A small contrastive audio-text model, trained from scratch.
Training: muon at rate 0.0035, batches of 256.
Rows from block 2 of the text encoder of a small contrastive audio-text model, named by matrix and row number. Rows with one number belong to one neuron. Each number is 128 + 24 x the weight over its row's rms, rounded and kept within 0 to 255. All counts start at 0. Numbers have three digits each. After the name is the row's rms in percent of the matrix's.
After each neuron's rows are labels from the 100 texts, of 14848, where the neuron reaches its highest value: "fires on" is the input token at the peak. Only what is clearly more common there than usual is listed. The data: melodies that start on their tonic, played by one synthesised instrument. In brackets: how many of the 100.
# fc1: MLP up (text_encoder.blocks.2.mlp.fc1.weight, 1024x256), inputs 128-255
# fc2: MLP down (text_encoder.blocks.2.mlp.fc2.weight, 256x1024, transposed), outputs 128-255

fc1.438 092:115170101146161095091139103112178128168139146155149148148120184101169111132112159130108125118134161128091173130100127117144097150147144158092163154145093160162109095129142133111115079122133138094173073136116125139078123125143115162144149117185116122088117151091141131112124129101145139155133106103102147156185106120169118091114148111165108143132142137146123139133108144099139124178096
fc2.438 100:130118158085158167165138103101144133080108150100122153123099125152120100122161181112117096137098140077152108096104127147107112124130108148098060136087156100132135117141154135138134139131130120105081158140157119110109104124162149102136080142123152145162126112162152108110158151155125131117112138117117197132117094103110138144116098161137087100099114142115102092100089130075138120118122
fires on: "f" (30); "b3" (26)

fc1.257 101:109102115109089117125135150105140165112117117089100120164159117150153090109155128139111112140131106097142155165157129144103121116121125100158129125129137118115150104144148126138105112090088125162136129146131163090091114189144112184123144143125103150114114159156084107129119155069161102081157145149130098101159087161121112094143123131158115151101104135086125131096152112133112128118178
fc2.257 092:120130137128148101160153115133118133161130092142127137154098145151182130157131123166143115112111065116111154138146115111110118148115138116137113082125142117121081158174094182136161130108134129102172158132142145126200140088125114096090120153105122153144149132109131117115129126128120114126111108107100106141088160133198102137144108153117096123099126131094133128133158109130163172159064
fires on: "e5" (100)

fc1.323 143:114082129155098118147148066182139140149109125150122142096108122098100137103132092091162087140138146126131111090176098154148109130158147080114142094134131157134169125104097108160151154121137112110146103092119136129128156101116129155106117163141128147118164134125106169127151178122149122103192130084104111160146098123166073172104159130143137173087143090107071139118164105119131165143108
fc2.323 145:125147169142133166149115145110121136113121104168103135123094145133149149150126133145130087112118144156109106133167142108112147089105119138084119099081107145059144172118125130120088123138149114107170138145104123144174085155147120162152099130178144133164126126137131122124099164105121142157111111166120124114130129123136170103105111163093110129117133116120158099172111127126110104103160
fires on: "f" (76); "c5" (13)

fc1.699 067:145100132130155129116136147148119149145116195114142136119123119136130097117124116145141138118129163161111110138097133188144157106114146103120081150135149139148114164119121089120106119153100118134117115146155116087138124155099108136141119109130151120098140132120125112149149125156104078113125082128176124132177164112147134104141126128131137131138130116082113161124127098140188121165102
fc2.699 061:137094136151143157097133101125113093131116162119094139100186096152127121140135167138101134109162125117141151131135106086152080119126165131163152114125168131147118134099105133152140113116138157133178181052130167126108132086147108142093160097118143132140154116136113116161123128149174095135134095163114120158123131156115117133128155122129106168115130152099155101128104116128157131146178
fires on: "f3" (88)

fc1.356 142:114145101137143099160089128153125126127122195154098102160104119140141116091132145155083114067106080099152154087157121157135109125107108135163119158131135138128136061127126104127113115151114134133172121132104145141101106092126147158075179144096128103136144124184159133104169143156126106137090149147128097138147138142123092158148130146152159137131124160158099112110148086182159084123164
fc2.356 150:113148106100142129142178148089131158174154122142148163121096125149116166121140181144132115141135105153113103118146122133155064113140119131127180120143162149137155103131111152143118130148103143112104158140101123099096158140122119108133142106135150154104092141139099139154126083126115115139141118158160132090182122127106155160137138119148140134151114099186081156143178156086075156162125
fires on: "3" (36); "<end>" (26); "5" (23)

fc1.40 065:121127131148102129171137102117113095135116159092123131112162137128132101091182062112096145142166150138173124149138101137116123167110119139161108132146130128123113103079097105094103147098141146120113154153117122122124156087128096062074147123159127139132159119153109131100141117146180109137132178107116147124114116127170134161091131136079136131097095110106125096108126176100147155117116
fc2.40 072:115151119181164156120137130124137132128148139161137129167084126126183131077127071109097139131147102113197133134108136120114133149114126158118144110104167168148094158160136113121131127158137142171128136119129156124159125127129136116136159145136133158129133153175134111158103128152112116135107132150097149093105152141120139099171109094167125144085125131122116117118126109171118115124109
fires on: "f" (35); "a" (23); "d5" (14)

fc1.459 129:149171086052127146126111101118070121120174132150127107143152125170182168131132143103130089087111144137104151179151156149149136098145128110127118122070144162125160100112149105100137109131156110131150115117135125139129113137125142124085163131118113133134108087170090115171080126122138145109129122175107109170129123108110148161088110101147156171123095156110105115125101092077166102148099
fc2.459 131:120122162147124152124096098136117182111129157149097148116112117123099172137139149107087169111123156114104105154115089122137148125140130121127172136120127146124142112135135108105171116128116123121091136134118115156156139178156106112103126166086108090119126112119074148120123134109136151094193113107165139132105108097125127102134122155112163113125129165123177143110101168139155128148163
fires on: "4" (50); "a3" (24); "d" (9)

fc1.420 065:109120129123104103132085122141087070136126189121106141103147125123125134146136142123155153133147103130105132077116130190137117141140161129143149145167103137145103112120114130157126136161114096172092113141132139160126134164130099141134131111115170128092159154137060120157123115147123080107125133152132137107149133101096124093154158135104157087155148129105124126138122134118155094129111
fc2.420 055:128123126092124120109086113136099100125135166110124117129194136127146141139152100139118114111161132137150125099144124116135119155108149121145139106154129122116136134166128105136128145104127159125115121090079149158137092143102135106159170136088118085129125117162144142166144125127104142142157121159094060138144165133163116124113056113179132126141180145097158090137123108147128130156144
fires on: "f3" (73)

fc1.342 063:122098122099114113102141105107144127096075172116152146130152116157141108159146092102110179087101118142120128111116121144083138131131097155137099188109125129157113174148136085145118141132149122128108120122146150140080133137143130105149117120141161101117211110186088124156134136156105139147122125134096168094137145139154139081144108102068163117150093134120106143150133159121132110133117
fc2.342 069:140102106127134110135097122119126137116165152100110153094181123159117129126177120163104135110099090122168158114139125110109112129113152171136110109095149134187141116126085136156110126176122147130109183098143140135203128150121137160134166101138123092055114157127124183135106127092089143106118106147110102103137098118104145091120122109106126146124160140090134118149092155167144136126119
fires on: "#" (100)

fc1.489 124:117162158154152079177158098105103122076072142143111106143161134159138092108111118146074093119113151139083136103145150091123132141115135119127111140118119137146129110136089094126129103149135137129103108169123142108098110140181124186112149127115139169111174127146138140128113105141109110141139167087143155156155139152155146165092140124116109151149116108088105140116151137144126174151139
fc2.489 124:137112125122144129104081162106195124131138108131172133146118118090147097092136156096155119138073153134104148122143130159151122141087142101076098141060120145115136128115136192151124118114128090154116147143137129129183151108122140150159136088142109148112146103116122101145139117128144161137149145125177117096119129099126172125123144124119099174110134132123116122121112103121129096099143
fires on: "#" (56); "5" (23)

fc1.131 142:172098116100119108120101155098112116132150138106153110119121116148137102136107138164112150101110097134075128148147107148150067134133150122143113148135102132127101136154117147104139109171123103102137112139132111137086105150110126142170130086127093166110128126133157115106108160120076118169131138178077129139177145110163135154150090176132164169107134140176138135118117116133116155131106
fc2.131 142:108145111177142108123179142095131160121055119085095110105121124139160149119133125137144116131144104157115149123116133133121135133108093117078107145104125125147130111104110122166151125169082149120141115144102114114193129168119093121110102122125094139140100136105125167175134080107117118117150122114097126135088161121081164102119110165096129065156139125130126124141113157131130128157131
fires on: "4" (90)

fc1.308 116:100155145136139114164112138150132103144132130159112094123139115128100097103145178164105150120114102122100157160103159171103157094121147127101108127160097085121143111110156115157140155118153152114149159118116153112130099119124106148087137091122130162128133127168134135092184142129153136080129145066145155103149113177163140135124146130128140151104119121097152092152106176173105108087107
fc2.308 114:100118131151115146178125107117100121167121165132105109162145101119102098096122142094102144100116083131144142088135102148134110186116112145109106103110119086105083108149128144135133151120118115132109139145153097100172133121078144120118114165166128106137158137173129119152091140174112119127152142163132117183071155117092137133128143179163104117133117181158160094121121150118146138104108
fires on: "e5" (81); "a" (18)

fc1.468 083:134144166115145131094163116132142166132153106113118113131135160078169143180171125148119079139121070113139147104141142068120158145142104147109116136163167109141098086138128153132149111168109142106122145157128132156164174157096117152138151096140138096139144100121128117139125157184111119111136149127098070104100180135109112104128130132115210141120131154155127098128136072077137109130134
fc2.468 088:095120146136135170140115122132137118148142111109147104114113169118102108103105163143152143159073166159110129109109100122113148109109099134140124120112129142140094102128128123135106125107107121114097138123105115120133106147118153117112104152167162074119093133159147124122130198104175121154112121155099141126117134136110126091112163157151136123111153083144146154128085114141133112137084
fires on: "c6" (49); "d" (27); "d5" (20)

fc1.12 114:151084128124134121132112121107165097163148138134117134167166168186126109148095127113141163159142073128127113113183125136114130139141148171137144150122147124123143175112126129087128114109165141109129154120120142104121123082128108079085095096108172126139146127133108122104142086151140124127099134151163091163124147103135114130112149100093145150086162117098143154118130121104178131157131
fc2.12 124:111160119156143130105161113136210140111097120110157097131102104109101136120111123091123117132150124124093153151105103125138147111138162093101124121156080153096112075149101149115084128134103122112074115100151125166135121146164126125135103158132131085121182097142132121102138123128093146137128184080140110155104144125140109137098165127108118135126137142125095153153136177145150146129079
fires on: "#" (100)

fc1.683 093:107145120111149099115134116103130152177137100133131132141107101096127172111123150125108106124178092130142134147149144126137107126157110115149164119136150161136136155132129163072108134156129079172146143094135166097146114112154141107106109055124106111126197135138154122121148108159151168093139131156130100130120125092102106089112145092139163124091137107086138123102181171156108135098126
fc2.683 080:084077113104125160094140129133131117132126140173167104143094144131147134102166118132107127126120115091148120103152107143150187127101119116112153145161096143133142100123149108144131123094106157130115137132156078136118111137176142138092176111098102127147149152147131120119161135097093107123112103118116161116115099139103130146096086142187097095135133104147119154114118124089108163117118
fires on: "4" (33); "d5" (27); "a" (15); "e3" (7)

fc1.566 077:128122176119133121130159138107099120180141145131152106093163143137113194137165104097135102150101090149140123084148144111144106071166131112119086133146085127166179155107124113158143115113134093139154099117138135103122158107154107107121116114124124137124140162177126116076098137085107123097114129106143112153111093149149104125125103096137144115135148143114127082172131123118119123141170
fc2.566 076:143132123109126115121169084134144104122137092079136138125123132085107170154122126154176147153134089111133132144112160133167130167136113146145112115135106109117097091150149123088133140124124172097147197136139093203109119143142128115104146146140157129143103123100142119135107118120126138168156171141108114145123109169141110092120103163095142131140100154175115140148114094146136113097098
fires on: "f" (69); "g4" (14); "d5" (11)

fc1.329 059:102163148134157117133128132102149128144114106079139105134144140147140158113129127110148114113125121163114166124134102108110089108172158116131113103094117099134142089118171134136114083137133160155163191062101115114115080132115120123119127132150057133124102113146109127159067134142173095149132160149090151113155129155161107127164129131138157121151157136117147142141077126142128106105150
fc2.329 062:130119145109142140112098134093098109145083151135128142155130109132111153170112090131142087136173113142144118170146113114118125115110127146125131112108112145105116145124105130083102109107178113131118173131140122146109158134093187122163112132126153151151105179114134178094136132104129104144125130139148133141109141143165138129095096160116126124099114105132158164152119129167157100135108
fires on: "e4" (91); "e5" (9)

fc1.633 063:160146121103166162120136135075144086124099130101097100114171130138133100133105149141189087149121112073121152142125118112151116084132115118170138122118152125152166102152133115162084079131131132158155138109108123099130143180176093124123141138167105108109152140122107168133101117090105084118154119143134156099161096158108125086124114147140115156120120113126163113097145113174114150142145
fc2.633 059:119115160103136106107142099162151128125117158108132137113147148140128132158114082144134148146147111104155087181124122106096121096102132156111150144127138149130113178133130124055118107145136102167106162133134130145149095117180163137119118125119116124175131172107121182104134102130127066104135123099112156122157122090148090178174090175125108125125124142119147144155122134126144148164141
fires on: "e5" (78)

fc1.77 088:129130159128099124082099159127126131090129175121166155075135142132141142131100160145108116159094133152101142139138187099129098139138167123136100142109127176129122128083125152092145109168132121177120123091140136109068108121119121101130124134137092121121106137154120138126145122145113105156136150145139100125111087118120145077137122129126151145144147127139110090157093151129138140164144
fc2.77 098:169128122084125098076163142096120159104151132128112144116108119133112104148155135178143116119151101159109134145103155115115162141133152157081164099113157122132132124143124155150146183126128158150100096130101101169117121101101156141132113094122068148090145116124155126083070148156148137134168115126112137166145100111092118108117148115107129124124084136167095178148126107105140109159128
fires on: "4" (90)

fc1.677 085:113134097099115073115162084143141094131145122184134143169130141154120134167104155132129103159118128136144141178095166127160174140112124155119158078130127129149096115114103073128086126130142165126146144116148110136093099129131124182140075140132149129104162133140108147091084144119146134094105091114094087104114137126140170171088137133141129137101099170149129103151119136143115110167165
fc2.677 095:153106137093134143112153165129095135069137113154128134092117127114112121148145119174148156122102166136108097128123117098118127109126087100114112133169106146130124163147146148140145139100145114109125158110136161072131149112084116143112138109148113179167161123126103138105118107142169151115098104128142140133139109079122074122120141129136139127074135113158154130113126153137151141120178
fires on: "3" (84)

fc1.712 082:133134118108131108161160163127131151118164136075155094103148132130153134085155108125123151192117068138151142154147100137133109098124170119149082175152144127141164099128125150135135082122086119113127169128147140118110123087151102171147155145120130158116117125129108169120123120113154116137114112162140145124195158125134151128077127143180103126087079119078149155120129100159164158149148
fc2.712 069:126148127126108115123143156154130116141132123139083108126110102123131128141164122138144167162141097165160139141094122143137149126085128111137189071109106114108130136138135162122118139121107127161163125125156121100075088134119138139106121120184126150143111104150138163155123101140116122175167148128120117129175105156137136105141111137127049118085128104119123104124129099124127146194111
fires on: "e5" (98)

fc1.627 105:131140182119168137121120100157115130185133142121137154057079136105093137130176200131133147109171121122080150127148091107139150093117094122167111145139135112130111144137113139107127125132148130111127099119073120102118133134104120092108146170099163157103159132149081128108141094140073152173143132094119132098138131125125186131114100164140102173115118122116122164120114156130140136141160
fc2.627 109:121130095164167142110108127169140127061119132105159151136147119123117142133163106083111115111152125193138131108122132127114133109150134144101150174116095199120124098128120130132113144104139103119164162124114148090109122100114120056150156121105079125099094131152145108131120098114088116137077124130146135128149136171147139121107110133130107175138135118126088072111158144148115127127121
fires on: "3" (98)

fc1.16 132:113172120126162140133158110108134108168143108083116109124143119117137130173143113138145131160135126104116073112157145112135123099131149145117122076131149162170091104112110133107107132136097121108091164170142147127176121132074154153122165155111151138121094142101126162117133119125172090173120121166160098117106077121138149088113163130124140116120111144082157155148167083098130134124148
fc2.16 133:089133146135115138129133131119098108156100122145105103134096093134135109116158160106110127102145166182145135158113142105157128123096113121116137113054149106121146145107126142170172073111140143125157150139122149124133148165112107136134058135104129137131115110123134092127144134135184103128081138138142122143192130147155133127140164116115152095132150106145135139110160126114146105100112
fires on: "3" (53); "d3" (44)

fc1.544 076:116134119167156168123126124111091146153108137132106150117143129152171080132130124135140137136101102140090161175103113126119123084133122106136156175161099182044114107128095167122104099104147080138139134094105162120117123110121123144103094108125179122130149116152091091172096117142177124112134091103149137113116110136139117094093126105148124129090111157116129090129163121153146098146098
fc2.544 074:110137108127126117135101140086116119116139170119116145132123104127079108146073128078120111131145117137128136120124099133147170121126124167127132100135109141105129070115142118120135110135131125084100134135059125135145124153127088133155146161088103139146106050192109178143166141117116113141115140141100123108102136122163136140148150115133051148105135155142093089132118121173128140129127
fires on: "e5" (93)

fc1.190 131:122107132147118095122150158115119127162140167132132150116173136120091135149118102109113094149071108154122140158137098151098118107104151105141104111138129152147163142150113160101124125164098141105135156174103112101105121114095139124154130129135128103132117112176101150114098082129152108083112131161124144169122124153147100133151122133133126097105090137115105152107123132168170078114140
fc2.190 133:143115136116100133099174136135092128097109150184150126133130110157173131168093097115139126104122146130126103126171104168129148096116082169131096142158132106096112104133122155124105172092117145131176147136160110138099106121128133074114133111123094125163143126153169129104118141128138124088118139140072163115105139185105111135109084130092084123117116114121107108143129126153129136170104
fires on: "3" (35); "c4" (32); "d5" (14)

fc1.388 098:128148110095120100119105102130120153119138128114162112134086137105137116099190102150143103132162133150142107121101097132123087145132104121104108097122110173126150167125122155132111127084146121192197137126128139137148116151145158108104114092132110140151128143111157164115161161126193112109131123132106146109172187141110145131119119105130122113122109160087073124108154101117091112111122
fc2.388 099:134128146159114087103128123126105159132118116161148133143127129171109149119090161127114122124096097084106120115153174110089153130108138108153141126120156119117164132094080146146121094123101116111140122134146197140103141178145144130135125150108092125166124081136081117106133133127110145114121144112115156167063162149127170108106173121129148159124131123105167136140127123098138157153124
fires on: "f" (95)

fc1.492 103:114087108132119104189140106118138161112183094121099093128125105149138154138108156130134178109165111140119098125142129098161148123077080138153105142193131110140119161140111168091120150150138187137114161092145131105153115074122098135088107171108116111136143118122126149122106096148127109142115105142140148129140133162187139088149137147161157127126119128100118114121126109133092147114127
fc2.492 089:140152148132123094162124138115129186122139141106134124113165139137134145141104143100113112152142076139166132133125161168172124113123108096116135125102111103107127108115120095147103116141157124154166124123158105105144139103151108130112158138146136072127146074125133153154132133098133096168104165113142127117135138164184074153131127113127141147121095144077100142090128142130146128069165
fires on: "c6" (63); "f4" (37)

fc1.346 063:073131158091134160124145145093143103158102105142135070133136128140065094103115138163160126143115115193137164175137140138164119142097128093116148142133125133119102130115117168138131164122120138139152138091114105154114153138155106143150098077106156095137130119150129049107127106141102130092166136119093132170139121143125127137132101133122136122120117123173151130114124125130084145079118
fc2.346 059:097103123136136138105126144129168113112114094122119141154166134112196122129123138113114095117111103113098108166122065155140131106130152088123151121099077156144150105159145109100129127132118139135118094126139120143105090145156110113097151113136154140129153181114174196160178116118110108120092131166094164123172134145111132126153111117108117120106147161142125113135116117097146127131108
fires on: "f3" (100)

fc1.691 074:088155118146115109073121084149119114124148125153142105128182124131099085152169136152115107164097127154133169119100158101170130111148104130112124121095121120102123123123137130146104151156159146137080133103153117154156110151138162117128100094096152138135153130158154142109116141141195146140093168151100093127071105130180082110129141097132133110075105166131134115150097112108144098129106
fc2.691 079:088118138122108120127112112121162083098156129122125157154164169152142133140106115119131113107153128087142128129101085130160135170110153119118169110130167130114137104098120120140123133140091135191137101143142146139118174108106145154116153118137101114115130110164144097127082155160078131155193100121105111086130107118099124115176144154163107099119151117088120134139110124109121112131132
fires on: "3" (100)

fc1.632 121:109137098115124121128077102114151124112137146148150226104164142104081169089105143129104121151112128131129071101129134131125134100150156143130134156130116139169169115132152111147090131080149113163148132107113159129142138102129155105147136113103087107139118129125137146108125126097115110145128125170118153104169161117118148141158167111099121139104138131105163111119136177131129102135116
fc2.632 130:125102124152124150161111176135108136178115133136139123111116125098091111114130154090135143128095113126113119150100124146120097157128110150124122094127160132119137179131124125129107126079139073115074117134126134105109175150127090180109121155128120112079120156126156151120120156123144115146121134144144113144166176113143115152137161122159122112091099144135095134128126101136134155134154
fires on: "#" (96)

fc1.198 112:088109118136120163154136124091141108125164082109131139155129116164137151116104142174104081125140166120093101142135116121158090128104107099145123136151127121135127146128131116090142124097158154123105096100133143150145100082134132101154082154102139123127137084155102166083116153131140092158110142103078117143139102155174157115113125175173170104142154120119139144084134158126140155078109
fc2.198 111:112164156078158134122123151178135143119093138131160141127142100148113068098138132166145144142149136140154094107127134140127095115129100115159161097132084130114101192145096112151127160132099096121125116067089137138135126140119111099145127144178136142150146129117093077136115124172125083180115140132129131087161121089129144170111126117135096127144140148103122143087126163123142120123160
fires on: "c6" (58); "f4" (42)

fc1.561 149:142123133111110111093116123115110093146141122138125106110145086147125151167132101118137140149082133161123152153177107094119146102092133063109109151137125153138126151126106202093112092122144124120138124107134095128070152104153138106125103151129156147154126121173121110142099133148064087157129127133134108119090098139129135076113122137153096113134137180102133129162090095105099133131137
fc2.561 145:181148129102092077143132102146109103131181126110122109127105129138177151130137183111096124107133173158129100106122100121121085079130144124159149152143123150227146146138111166115122087131147121136103131130149119139102137136117138112148089139151114138125117131114098131129143124158121146120128135100124123127146121121104124123113111120093111116108097117172163178122076073112129150143137
fires on: "e4" (74); "b5" (26)

fc1.439 147:178139121121112136100131146164139097135071115129109142151197127109140121125141123101108134115082077121112136112110123124139107145124203138107133148179110112181144139142118125127090143134115077137109141114152150137126131144094139099115164096134179120121106122160111067124106126138174146129152134153154107143113146165154137118126142125122164133151109112101117159108138117125129109096158
fc2.439 118:148135133102147156163112147160137056113099126103090112145209111144157116134130141108138140146143130135128113127124149124143145127116151141132103116142168098213135154132133102115142139132160139111164114133128132110095144109082143063114106131090161117125131116094165086116122119135134126142155118166071131158145166137135135173145163148101138111151110120133120113125112106105125080127124
fires on: "f3" (100)

fc1.508 108:103131117133167166106090097089090101137123128148147107122133128149180141141155141132127099142157086138099157127094124134128121115135151125173105124124104133120141133081107090127101112138116131112112091129150143121105118119175123125132098087149095089166149112098090148139166119107161152132105128124079135133146111140112117127143112120122171102106108147150125116178084118128096138108099
fc2.508 116:148146141098127114125083154122165140144125080168132084094076121132121113130080146102098111125121123104133107137115131151137095089104091095109069109127129130101136134120124143125109171154126154126107142118150105144100094121146148107114093140115176151168137092155131137104134126102084125143125133146135118172126104152128125142117113091121151132104056144122114133090118166135153134106162
fires on: "f3" (37); "e5" (36); "e3" (27)

fc1.239 076:127114145102141083108099144145143127119172132142179086064133093179117107088162138103146099135067118115147135176121131118125124106109115114135147144135151154120096097111163155089141132175128126139150146134124107195076140118171131116126102147131153143165133104134104055121128138073115148168151142149117117071169124155126130138130115151141144151128128161141158093117103071143141130115134
fc2.239 069:139136140140122129122144123129091122133120148154119104150108104126103152126127122147162170143142100110128114124108154150133106098101113136137146135148090120144112146121140129123102166105112111120118124115110088151127159143120108149143154148186109127115186126102103196121144103108142140088109110145064098152139098137148127093126141112129114120108113185115142160162104122103136139164145
fires on: "e4" (53); "e5" (47)

fc1.303 064:125144092106114148102137131085151118136131137150162115107121090126176091097141146147121159126105107122136119154102145102079117149056095113093133112123113139164160144121112152132148118135170107139122130117110121127110135141167116123102091139105113129109142138120136165154116092097084075159113128135091098117124115129079135140145106113111113143106122130151143106159122103133142132128160
fc2.303 055:116090108120123137127153134159098096128106129122111121144099139144119149116135178127118166150112112128152138087131137104176137087097122123171122117159148097129123154153136079153133124138120144118111108090131101115123108138100103135128174123137093142142131162109124155091125118129136140151159170181135189124123135187110123096166129108152137115115106162100104124090082114111147103154113
fires on: "e4" (72); "b5" (28)

fc1.716 119:057140134137089142158144125130181140134129134138122158115109149106162083124104140145144095116105144125120097136172083120100122134091124162143132128119124151133106126134106129125119141127125140113120107134158124113096100160145140162144163146093107127110121144109096116103148148126160193150108162133150099110146136142107155157117125174064157078118108141094141121109140151144108094125117
fc2.716 138:142120150128116116161137113111127146148114147113136132104076107150133154151164161129121149103129111122152127122125148183095120130160096161121143092158099098137114116133137104137126122138092081126181128175098101163178134130128170141134116116104153131086140146155162152175114065137108128107115131079136114109121161107138128137102128132180104138131123150156123163122136148122145175109151
fires on: "4" (79); "2" (19)

fc1.516 093:075116131153139103107156126093153147128074126141124139115111117124109155108132164155162135118088158153170147112115120134144170111097161133123132169099118154180110177116084139116106148143157085114142108144145159126081153134170133107117190105131090152126137121151159116126108120107140186154142129092129121162103116170125148095139129151121123104121116141126141135076148063092146127147123
fc2.516 102:090123127156139128119146107148076070097127091170105120107115147141145147172138103113138121152122087129104124139118092132122151123123089123107144135109157160115131177124143098146132147130135096181138121122124101141115097177129078156142112143124142117098127171101154123155145114114115113125139144150126122109181141106114141145132152114166125131145143113137122147126125123197098142113098
fires on: "e4" (79); "g4" (10)

fc1.424 126:109142140151120158137118123135103072134124168139128105110125149137150130106116158161147118079080120132141140144101147151135141130150104118122127133144127157129112132164068150136180116118156144156081151118129088149085129213140135125094131121111127143151137121140099144133133100120121129135089140113121129126155110124157108135146115108119108146138121122097154137105129135152136101150171
fc2.424 123:116141145092147096113141095165082158105114138118133138125091153130114166119161142165139148109122133140126120141135130128113131119084157161108112123121126143105104078126129134146159132151149157131139134126175115123173163146154117138120135092132183118112132120132117135159134143149133060081089141112140147087121120129131129145138124101140151170120141129128155112122158102119126126132114
fires on: "#" (100)

fc1.656 104:130128151101094067113105126111129103119155135126155102151175122130142085099155109167123111143147151173119150113121184123157146117135149129079131179149135127118128085117115130170164109155147191135114149143138174094134096123138155129143152084126088117104137132097102125106134147134093163084115122111133092123146131104105161103112112128156143096138154192145153114140140074126114164121148
fc2.656 113:141087126157088115175148143171110128108142080104057125097106141092118128107137121053170148117169138120159176127140143114111154120129124101148102120119170184081165125107102143126111143129128150159108090129125065139114118132123154129098101132158182143128137168106145129088113134101119129078149133127135146141125140102159090103126133103135163162139133146096151146118130152126139119102110
fires on: "#" (97)

fc1.155 114:073115094133107109109133124150098142131103126115114143149118113122126143172144142121162119136144114107151148131142143138175144144094121141173089148118108100186076130099129119159098154122124147130136135120114106120126114107060124147119120116132160134112153154122075127135111126085140141108143162125093146123143137129138162089089094114142117171135112147155134103122186111141079104173179
fc2.155 124:131116139140161163125116120134169096079059125119163119125151128087138117156141132124128116094129163147152126148127109099177096118134103126104130113109104146130107109134125164141170114149164131141130124088138222114127168166138135102144098122106150143114154168127116121127131160087114131141148114111142112121137124110146119133093145126152136162122104166104158106146148130090142149112166
fires on: "#" (99)

fc1.28 166:130086138137131157160128152141128137164152146095117133130165117098144151131180135133094139185083082119120153168146135120077160114095143139141119138141125129133145155148142172103120131135156132183095126122086128118152132173165132165117121114104109128134094127141110135121138111110143143103151130131133118099129134141101138130123125161128133156098089113145127160117120115137089130092182
fc2.28 144:118112127158104126133172153107161119124120108071129070126129127085130141141082124126123157127151058153143136162141113131093078177139147137082129156129139082135142132161144158122131126155129073148137083117100103104165105115133086140131095101129100125114098120112118139121115110133091142157117136132112119117156116107119115096144170127121145111131159113157176151093123126158137124132123
fires on: "e5" (96)

fc1.350 129:142120159151137140123160143123098076136150109170138104192130117114125157134099133134117111101078111131122125152138115149147086132091196175128130146165066126112170121073118088112106104114165158112128120151128134142090127124144071120118129137115112145167108149131120096104101111104100118115119102112161140137109064115131128151111107132115117186115146131108143113144089117118128090144140
fc2.350 130:145128105108128085152129127151127160115091113120136135119121116114110115120100139136106138094091120130146124156166119114102165168114138138136148123113149167169141110095153103060151127170122063155158087141147113124107126125105151141146121131142122144125120125105115101147138139141138152169109119142081107195168117134127095096084107121100142121173142134138166142074132179149134104107164
fires on: "f3" (59); "c5" (40)

fc1.546 125:100094138107094183106179123142123077160141113082157095135181132124095111153136104167119120143143081090151118142124114137129127070145146137153110191115151122090164109111091171132116109138166122177151166125105117127103122157186068139140142119136083120151112120119139116151187142128137138112110136126099132141128162104107141141093085155133164121068084124112169131125123135147130129133130
fc2.546 086:115155131126121106119113148164127075157123140093115048137132135138139125115127102156139128136175049121157111126110118117133154131134130131159150150132125089119150151116120181147130108078136148184192125123118137131106123141138153152090100127115130121115140138164140144146115085120160137111119141134075135137125119153145101138126175124119128125110144098065144129148103150106118140190134
fires on: "e5" (98)

fc1.327 108:090125094110151159136136124135121176102120141136109109166153103084136199156143140145142101135132108136173115127126121161127080139113192084134127152153134158168168120170108083099125142137146127157141132119123115136098125174104101128159162111088153152127100112124121076154101150125150073151139154126158086132117157151113163132117134139137097164107133137132135123144157129094104077135153
fc2.327 091:103122135115101134163075135116112068070097148144097142140210136120171126108135133119163110113131105122110122133127146132119136117112157133122122136144154095175123154120125124125131163166146124146150124114125138134125151109123128115118163088103176139106153156111159113153114132116121100133113110185101108140104140177106114085141141150096137117156151115119115128135123084145125117161155
fires on: "f3" (100)

fc1.93 076:113103124097127120091096126165162090148163128144134130130132171121115131113114136103150111175141142134096150120167124189135110107110099147153109110105115152114147145118151155064142121133124126092164105109119113139083126115118132136097115150145157140120151072115113169118125124122159139154206113149122158141106162132143134118140172102141152088068157117139165140121111134157135158146128
fc2.93 080:126125115138111164161157135141160147140133077150100141135122159082118098120129131079118129106174128100095151155120130116107102094099145171160136150145116129143126136078146158155110128149082140131119120154139144138115133140102178118100153106101171115170147149104137133135114104123153138158146092106141164160152177133165107124114142125146175170114104145158126130120136102090112141093119
fires on: "3" (31); "d5" (10); "2" (9)